config = dict(
    image_size=24,
    crop_scale_min=1,
    mlp_ratio=6,
    beta2=0.95,
    precondition_frequency=50,
)
Rows from block 5 of a small image classifier, named by matrix and row number. Rows with one number belong to one neuron. Each number is 500 + 40 x the weight over its row's rms, rounded and kept within 0 to 999. All counts start at 0. Numbers have three digits each.
After each neuron's rows are labels from the 100 images, of 14848, where the neuron reaches its highest value: "top examples" is what is common among them; "patch colour" is the nearest of a few named colours to the mean colour under the peak. Only what is clearly more common there than usual is listed. The data: gratings and oriented noise at many angles and scales. In brackets: how many of the 100.
# fc1: MLP up (model.blocks.5.mlp.fc1.weight, 1152x192), inputs 0-38
# fc2: MLP down (model.blocks.5.mlp.fc2.weight, 192x1152, transposed), outputs 0-38

fc1.128:399506518542479516472499540535529476459530525521494467508511547479517448539475484467452479532530490423488490527583477
fc2.128:572533432509559536466524522507457467436448436456552465516475543500516522509445500488509563438522545496474505572492516
top examples: medium (99); dashes (89)
patch colour: brown (25)

fc1.435:392508530544479516476491531510515453471543514521502472515501546464521460539477487459467490536529494416482486521590471
fc2.435:558524420498556516450523531518472461431438449454538449511482529494509527511449505491501562445513542495463505567488526
top examples: medium (99); dashes (89)
patch colour: brown (28)

fc1.497:397500511541478526479505539540528472458529530519489463504504546487514446543476482463444469525534491431490490530577476
fc2.497:572536438513560547471530510507456473442450440457550465514478551500519512503445495490510567439515534497470511578490521
top examples: medium (99); dashes (88)
patch colour: brown (25)

fc1.647:570502471564521520492506533539472541472466544543543547528438499464460528521489486459468509469417378493481481468477565
fc2.647:456535534502569439552463459497487490529516529457529471496521457506466502495481499530565491506548532466435470474524466
top examples: coarse (98); sine grating (60); stripes at 135 degrees (29)
patch colour: brown (25)

fc1.229:393509552546497504458501538500529469487537509540507475520497549460545480529503502442508500541507496405477474503597471
fc2.229:564513419499554494460542543540485448430464438458549468492490515482485535520450514504497567447501549488464511571471506
top examples: medium (98); dashes (83)
patch colour: brown (29)

fc1.463:517543453588514512466508568514522514463477494516546584522432515415470551500503481480475472508408395507483500472492524
fc2.463:455522487479575415524440549499476474512502512472506484493510455525448509481454546510522529487570510496462513520489491
top examples: coarse (90); square grating (67); stripes at 135 degrees (29)
patch colour: brown (28)